{
  "arch": "transformer",
  "model": "sound classifier",
  "dataset": "melodies that start on their tonic, played by one synthesised instrument",
  "train_examples": 26041,
  "noise_aug": 0.01,
  "time_shift_ms": 50,
  "n_mels": 80,
  "hop_length": 160,
  "input": "log_mel",
  "spec_augment": true,
  "win_length": 512,
  "targets": ["tonic"],
  "num_classes": 12,
  "norm": "layernorm",
  "norm_position": "pre",
  "activation": "relu",
  "mlp_ratio": 4,
  "head_dim": 64,
  "fused_qkv": true,
  "bias": "qkv",
  "qk_norm": false,
  "layer_scale_init": 1.0,
  "parallel_block": false,
  "inner_norm": false,
  "drop_path": 0.1,
  "subsampling": 4,
  "layers": 10,
  "width": 256,
  "positions": "rope",
  "pooling": "mean",
  "loss": "cross_entropy",
  "init": "xavier_uniform",
  "residual_init": "scaled_by_depth",
  "optimizer": "adamw",
  "lr": 0.0013,
  "beta1": 0.95,
  "beta2": 0.98,
  "eps": 1e-08,
  "grad_clip": 5.0,
  "gradient_centralization": true,
  "steps": 10100,
  "batch_size": 384,
  "epochs": 148.9,
  "lr_schedule": "wsd",
  "decay_fraction": 0.3,
  "final_lr_fraction": 0.1,
  "warmup_steps": 500,
  "weight_decay": 0.2
}
Rows from block 6, named by matrix and row number. Rows with one number belong to one neuron. Each number is 128 + 24 x the weight over its row's rms, rounded and kept within 0 to 255. All counts start at 0. After the name is the row's rms in percent of the matrix's.
# fc1: MLP up (model.blocks.6.mlp.fc1.weight, 1024x256), inputs 172-255
# fc2: MLP down (model.blocks.6.mlp.fc2.weight, 256x1024, transposed), outputs 172-255
fc1.215 061 [122 142 129 141 172 124 112 145 157 122 155 132 116 129 145  90 144 109 119 143 131 130 128 139  87 171 144 139 153 165 128 110 144 106 123 124  88 113 146 159 123 146 154 166 142 143 116  90 145 186 169 125 176 104 149 152 175 161 129 123 138 191 113 141 163  97 156 129 129 121 151 161 104 140 133 108 128 164 155 147 178 139 100 115]
fc2.215 102 [ 74 132  70 130 152  62 149 151  97 109 170  93  85 144 146 130 133  35 145 121 141 115 125 176 118 152 159 120 120 107 132 139 136 104 141 150 115 119 140 122 128 139 142 123 135 165 120 127 142 124 133 114 141 122 124 140 120 109 151 126 125 119 122 122 104  91 147 145 154 111 145 232 139 143 119 109 115 135 158 117 142 112 129 137]
fc1.216 076 [117 129  82 142 115 108 135 126 138  81 138 121 123 101 145 119 140 105 132 152 126 107 126 129 124 143 171 114 162 164  92 126 156 121 129  98  81 133 127 146 133 155 143 145 112 164 146 111 158 152 157 117 142 111 136 136 121 151 161 119 136 152 138 113 161 117 143 121 127 116 144 171  78 169 124 138 120 101 157 152 166 132 100  86]
fc2.216 099 [ 68 130  71 131 149  66 149 154  85 120 165  90  84 152 145 132 132  39 148 113 137 122 125 181 116 154 159 127 117 104 132 139 140 109 143 147 124 113 136 108 137 119 146 118 138 153 121 131 141 128 125 112 132 130 127 134 120 105 146 127 123 111 128 126 100  94 150 151 160 109 135 231 143 139 123 115 116 141 151 115 138 103 132 147]
fc1.217 068 [126 145 124 108 126 102 136 119 153  81 132 145 103  90 118 113 161  96 122 150 133  78 149 139 120 160 113 125 146 150  80 118  90 114 121 124 134 110 142 166 133 148 157 118 136 154 118  97 159 141 147 132 171 103 126 111 164 157 154 136 166 168  86 141 149 129 135 132 127 125 151 168  90 142 108 125 138 137 170 139 164 170 108 134]
fc2.217 097 [ 69 130  74 129 149  66 151 150  90 121 172  89  87 149 150 131 134  37 150 115 135 121 129 175 120 153 159 134 120 109 132 142 144 109 148 145 117 117 136 115 127 127 137 124 137 159 125 127 142 126 131 107 136 128 125 139 119 103 146 128 122 115 124 119 110  99 151 144 154 108 137 231 135 144 114 114 116 135 152 117 142 110 131 141]
fc1.218 068 [109 107  90 121 124 122 131 135 115  88 174 126 119 141 109 121 123  97 151 148 117 137 132 140  89 190 128 127 147 111  92 145 144 126 102 134 116 123 124 141 125 159 124 148 115 144 119 105 138 150 128 122 167 128 150 121 146 118 139 111 121 148 100 123 135  89 155 119 170 117 158 194 115 132 106  99 125 154 150 102 151 129 125 113]
fc2.218 096 [ 62 134  79 131 150  70 158 156  97 118 169  83  82 156 141 137 130  30 152 109 137 128 125 183 129 141 162 140 115 104 134 136 145 107 152 141 125 120 133 113 144 104 149 114 141 153 124 129 137 121 131 112 134 143 124 136 117 103 141 131 123 105 126 134 108  96 152 152 153 112 134 227 143 136 111 123 116 142 151 105 142  99 132 150]
fc1.219 089 [ 94 144 102 145 150 112 131 157 128 104 152 117 139 121 163 125 157  96 143 142 142 144 133 135 129 154 131  98 150 137 100 135 132 115 132 163 128 115 115 133 144 190 126 175 112 168 132 102 160 122 125 143 140 125 144 110 107 153 165 115 120 119 112 102 151 102 125 122 157 146 145 167 118 169 147  94 111 110 161 130 161 121 108 104]
fc2.219 075 [ 74 106  77 135 151  81 165 154  82 143 160  79  83 171 146 133 129  45 161 102 136 125 128 176 128 145 152 157 119 102 133 149 127 118 153 132 132 121 129  97 142 101 138 113 141 130 113 153 120 116 112 112 118 137 128 131 114  93 126 133 123  94 131 122 106  93 156 129 157 116 108 216 144 134  98 134 111 130 129 104 141  99 134 162]
fc1.220 055 [108 159 114 142 162 131 132 127 126  85 155 105 104 127 147  81 138 103 145 129 143 152 156  98 120 123 149 123 133 147  83 102 140 129 143  93  88 116 145 138 126 134 157 137 132 154 100  77 155 127 137 143 166  97 115 129 146 137 128 146 117 149  87 126 149  92 119 164 147 120 171 160 124 165 117 112 124 154 184 126 166 139 107 114]
fc2.220 095 [ 70 134  68 133 149  78 147 154  88 116 177  91  94 149 143 127 134  44 150 115 138 117 132 172 115 153 160 127 118 110 129 140 137 102 145 141 112 118 137 110 139 124 150 123 136 158 121 128 140 124 123 116 135 128 132 134 121 109 148 126 123 117 121 121 112  96 156 148 162 113 136 231 135 145 113 112 118 140 154 115 144 109 129 140]
fc1.221 066 [122 115 126 143 153 138 118 151 156 107 126 125 127 117 129 134 148 105 138 155 119 127 122 123  96 157 155 137 135 143  88 119 132 152 105 156  95 128 161 156  83 167 143 156 102 138 118 107 151 168 122 115 179  92 102 143 131 137 144 107 124 161 119 143 142 110 113 146 161 125 118 156 124 172 125  89 128 108 136 122 166 142 105 133]
fc2.221 091 [ 63 133  87 129 157  79 155 156  87 116 172  87  96 161 143 128 138  42 146 111 136 126 129 170 119 146 164 141 120 103 128 141 145 105 161 140 121 110 124 107 134 114 143 108 147 153 123 129 144 124 126 115 136 139 134 134 122 104 139 133 124 114 129 124 111  91 155 149 157 107 135 226 134 152 114 126 113 136 154 123 138 101 127 157]
fc1.222 058 [112 141 107 129 145 126 125 130 143  95 149 120 133 102 100 126 130 112 115 150 127 109 155 122  97 143 141 119 155 152  63 102 137 117 104 157  96 129 161 175 119 139 157 124 134 139 120 107 163 154 111 112 178 124 139 148 152 136 153 111 148 176 114 143 156 121 142 127 147 104 159 150 112 173 118 123 147 145 180 162 138 131 101 132]
fc2.222 093 [ 71 129  74 132 150  59 149 142  83 120 165  97  88 150 144 137 134  34 145 115 130 118 132 181 117 154 164 132 116 104 140 140 140 103 156 143 125 115 138 118 133 125 139 119 138 160 121 126 140 125 135 108 138 124 121 132 124 108 143 136 126 122 125 125 107 100 150 149 157 104 144 232 142 133 115 111 122 143 144 108 133 106 131 144]
fc1.223 054 [118 103 145 105 175 123  93 125 157  80 132 141 105 118 130 121 138 121 142 156 133 123 148 152 112 189 141 113 152 150  82 150 140 107 119 126  90  89 122 182 132 159 142 149 143 157  90 100 153 154 134 112 189 129 121 122 147 152 158 127 142 163 113 126 137  99 149 129 153 141 141 137 136 145 140 122 102 132 161 128 166 158 122 121]
fc2.223 106 [ 66 137  71 132 150  66 146 150  90 119 172  93  88 145 146 131 136  37 148 119 139 118 127 176 116 153 157 126 122 110 130 140 141 105 150 145 114 121 136 117 135 129 144 125 139 160 116 126 142 128 132 116 138 125 125 137 123 107 148 129 120 114 124 123 106  95 154 146 156 109 139 231 137 145 116 111 116 137 153 111 142 112 129 140]
fc1.224 092 [113 140  75 173 127 160 116 167 173 124 115 170 160  98 130 138 157 146 127 173 137 133 109 120 106 122 133 126 149 147 136 100 120  74 130 124  80 135 146 185 146 111 145 176 135 135 128 112 134 157 129 153 144 129 126 129 157 146 141 142 137 138 131 107 137 101 147 132 164 117 165 127 118 152 142  97 136 114 128 132 142 132  87 134]
fc2.224 091 [ 66 130  84 141 162  64 135 155 114 121 165  93  91 150 148 135 132  36 139 125 134 112 120 176 110 147 154 132 125  90 142 134 141  96 132 135 104 126 135 120 116 133 123 135 133 167 118 121 149 140 141 114 151 126 132 150 119 117 142 116 115 110 122 123 108 108 156 128 149 104 141 222 139 141 113 107 107 129 158 102 134  96 138 138]
fc1.225 175 [ 97 147  70 160 117 115  63 125 118 135 116 117 138 130 149  97 132 128 128 104 179 117 126 125  79 124 105  99  93 158 120  94 111 126  98 145 137 124 117 112 138 148 193 136 112 119  79 131 150 148 114 150 167 119 128 113 139 192 154  77  70 139 125 128 127 128 129 113 154 133 152 137 115 114 151 126 153 101 132 105 107 129 146  91]
fc2.225 080 [137  78 116 114 146  73 183 118 116 151 121 150 113 121 143 145 125  98 136 119 104  97 114 148 120 150 131 153 142 134 122 134  84 108 145 127 160  87 152 141 130 144 121  95 130 105 121 154 107 107 123 109 140  83  95 106 116  89  88 139 185 146  77 127  87 134 147 124 120 124 126 177 160 102  72 125 108 159 139  86 128 151 155 156]
fc1.226 064 [ 94 150 124 140 147 127 110 123 161  96 149 104 133 103 150 118 120  83 122 130 129 110 140 129 119 129 140 114 150 139  84 117 143 136 143 164  46 127 156 166 118 153 145 127 120 174 121 110 176 131  96 128 143 111 114 171 135 142 149 101 112 161  84 121 164 111 131 138 129 127 149 165 118 161 111 125 156 151 178  96 155 131 127 115]
fc2.226 094 [ 68 127  77 133 151  69 154 159  91 123 164  92  86 150 139 131 132  33 144 118 134 119 128 180 122 156 159 139 115 106 138 142 140 110 145 146 122 113 132 115 131 116 136 118 136 154 125 129 136 128 128 109 140 131 131 136 119 102 144 131 127 111 124 129 105  96 155 145 155 110 137 234 143 140 117 114 117 138 152 114 140 109 130 153]
fc1.227 054 [119 113 119 138 147 120 130 145 129  88 140 112 158 110 138 128 136  95 125 140 128 105 117 135  64 150 162 128 142 120  98 106 168 132  93 145  97 138 172 148 135 157 152 126 112 137 146 111 156 122 111 134 162 132 128 135 138 172 121 118 132 179 105 123 150 127 134 146 155 105 146 157 115 181 140 109  86 136 166 130 148 116 132 127]
fc2.227 096 [ 71 128  77 135 143  65 155 156  94 120 165  97  83 154 137 132 124  33 146 117 138 116 126 186 121 156 159 136 110 111 136 138 137 113 147 151 125 113 137 114 132 114 141 116 137 154 124 134 133 130 129 105 138 128 127 136 120  99 141 130 128 117 128 136 101  91 145 148 154 108 136 236 142 135 118 113 120 138 150 112 140 108 132 150]
fc1.228 063 [ 92 124 108 126 151 121 119 155 115  73 152 102 121 111 143 116 140  82 127 123 131 138 147 125 106 146 151 123 133 142 115 103 128 116 113 133 105  92 130 135 130 151 164 128 111 168 143 122 144 150 106 118 150 114 134 145 119 165 143 104 121 134  93 126 159 121 132 136 134  97 162 197 123 172 126 162 121 122 152 138 148 141 123 128]
fc2.228 101 [ 70 133  72 133 149  65 153 154  92 125 172  92  82 152 143 135 129  33 149 117 139 114 122 185 122 156 159 136 117 107 129 142 136 108 150 151 117 117 136 113 137 121 138 123 137 156 125 129 136 129 128 109 138 128 127 138 120 101 139 126 129 115 122 127 107  96 152 144 152 111 134 230 141 135 115 115 116 137 155 111 145 107 130 150]
fc1.229 095 [108 126  94 143 141 106 100 160 151 108 127 118 146 117 132 117 150  92 117 109 133 100 149 128 110 149 116 111 129 146 126 108 120 123  95 155 115  91 117 165 120 167 125 131 120 163 127 120 172 143 127 150 170 123 159 147 114 173 166 101  93 157 119 135 118 115 151 123 164 143 154 174 119 158 143 117 128 116 180 144 129 143 136  82]
fc2.229 083 [ 66 117 100 138 163  73 181 152  95 136 173 101  93 152 145 134 131  52 130 127 138 125 118 180 144 158 156 141 122 105 147 166 128 104 175 125 127 126 129  90 145 138 116 118 132 153 135 143 106 124 143  96 128 114 124 135 112  77 119 155 130 109 136 121  97 111 150 143 140  96 122 207 144 132  87 110 123 137 126 118 141 102 125 165]
fc1.230 052 [122 129  98  94 163 130 129 124 109  79 145 147 106 142 143 113 111 112 161 167 135 109 135 134 101 133 156 113 145 164  77 130 129 109 131 145  97 128 156 158 136 135 171 136 156 155 136 120 129 180 120 131 176 111 122 142 164 112 123 127 137 178 109 139 141  96 137 142 141 116 150 142 123 136 102 114 146 133 173 143 142 134  76 124]
fc2.230 097 [ 68 138  77 133 153  66 146 145  94 120 170  89  85 145 144 131 141  31 146 122 133 117 120 179 119 152 161 132 121 105 130 139 135 109 145 150 113 121 138 116 133 130 140 119 139 163 117 129 142 125 133 116 132 123 122 142 120 106 145 130 124 112 127 126 110  91 152 147 153 107 136 233 137 141 116 114 115 136 153 114 143 111 125 142]
fc1.231 032 [149 141 120 101 168 142  76 110 166  94 161 133 137 146 129 101 114 144 140 158 126 139 153 117  99 138 122 118 144 125 140 135 133 107 110 144  79 121 155 164  90 143 165 138 160 135 104  63 141 166 127 131 159  94 123 136 174 100 131 124 131 163 149 146 120  91 128 128 136 133 168 136  87 117 122 112 162 154 135 129 131 138 111 104]
fc2.231 106 [ 69 135  72 133 152  66 146 150  94 114 170  94  87 145 141 131 136  37 146 120 138 119 127 176 119 155 158 127 120 110 129 138 136 103 147 149 115 118 138 115 138 129 141 123 137 160 119 125 140 127 132 116 138 126 128 136 120 108 145 128 125 114 123 125 106  94 154 146 155 110 139 233 136 143 117 112 116 139 157 114 144 111 131 143]
fc1.232 053 [132 144 121 131 139 145 103 113 174  92 179 149 129 127 137 113 133 143 102 151 132 134 144 121 124 163 151 120 150 160 104  97 135  91 103 111  82 126 132 155 108 158 162 147 115 167 131  83 129 155 156 141 180 105 111 135 151 142 137 121 117 188  89 128 179  91 120 128 120 141 165 116 100 142 121 118 139 157 130 157 154 130 128 107]
fc2.232 104 [ 69 132  68 135 148  68 148 152  93 118 172  89  83 146 145 130 137  35 147 118 137 118 124 176 119 153 157 127 122 107 132 139 137 105 143 147 114 120 142 114 137 130 143 126 136 162 116 129 140 127 131 113 139 122 125 140 121 105 143 129 122 116 125 127 105  91 154 148 158 109 137 231 142 140 115 110 119 138 153 112 140 106 130 140]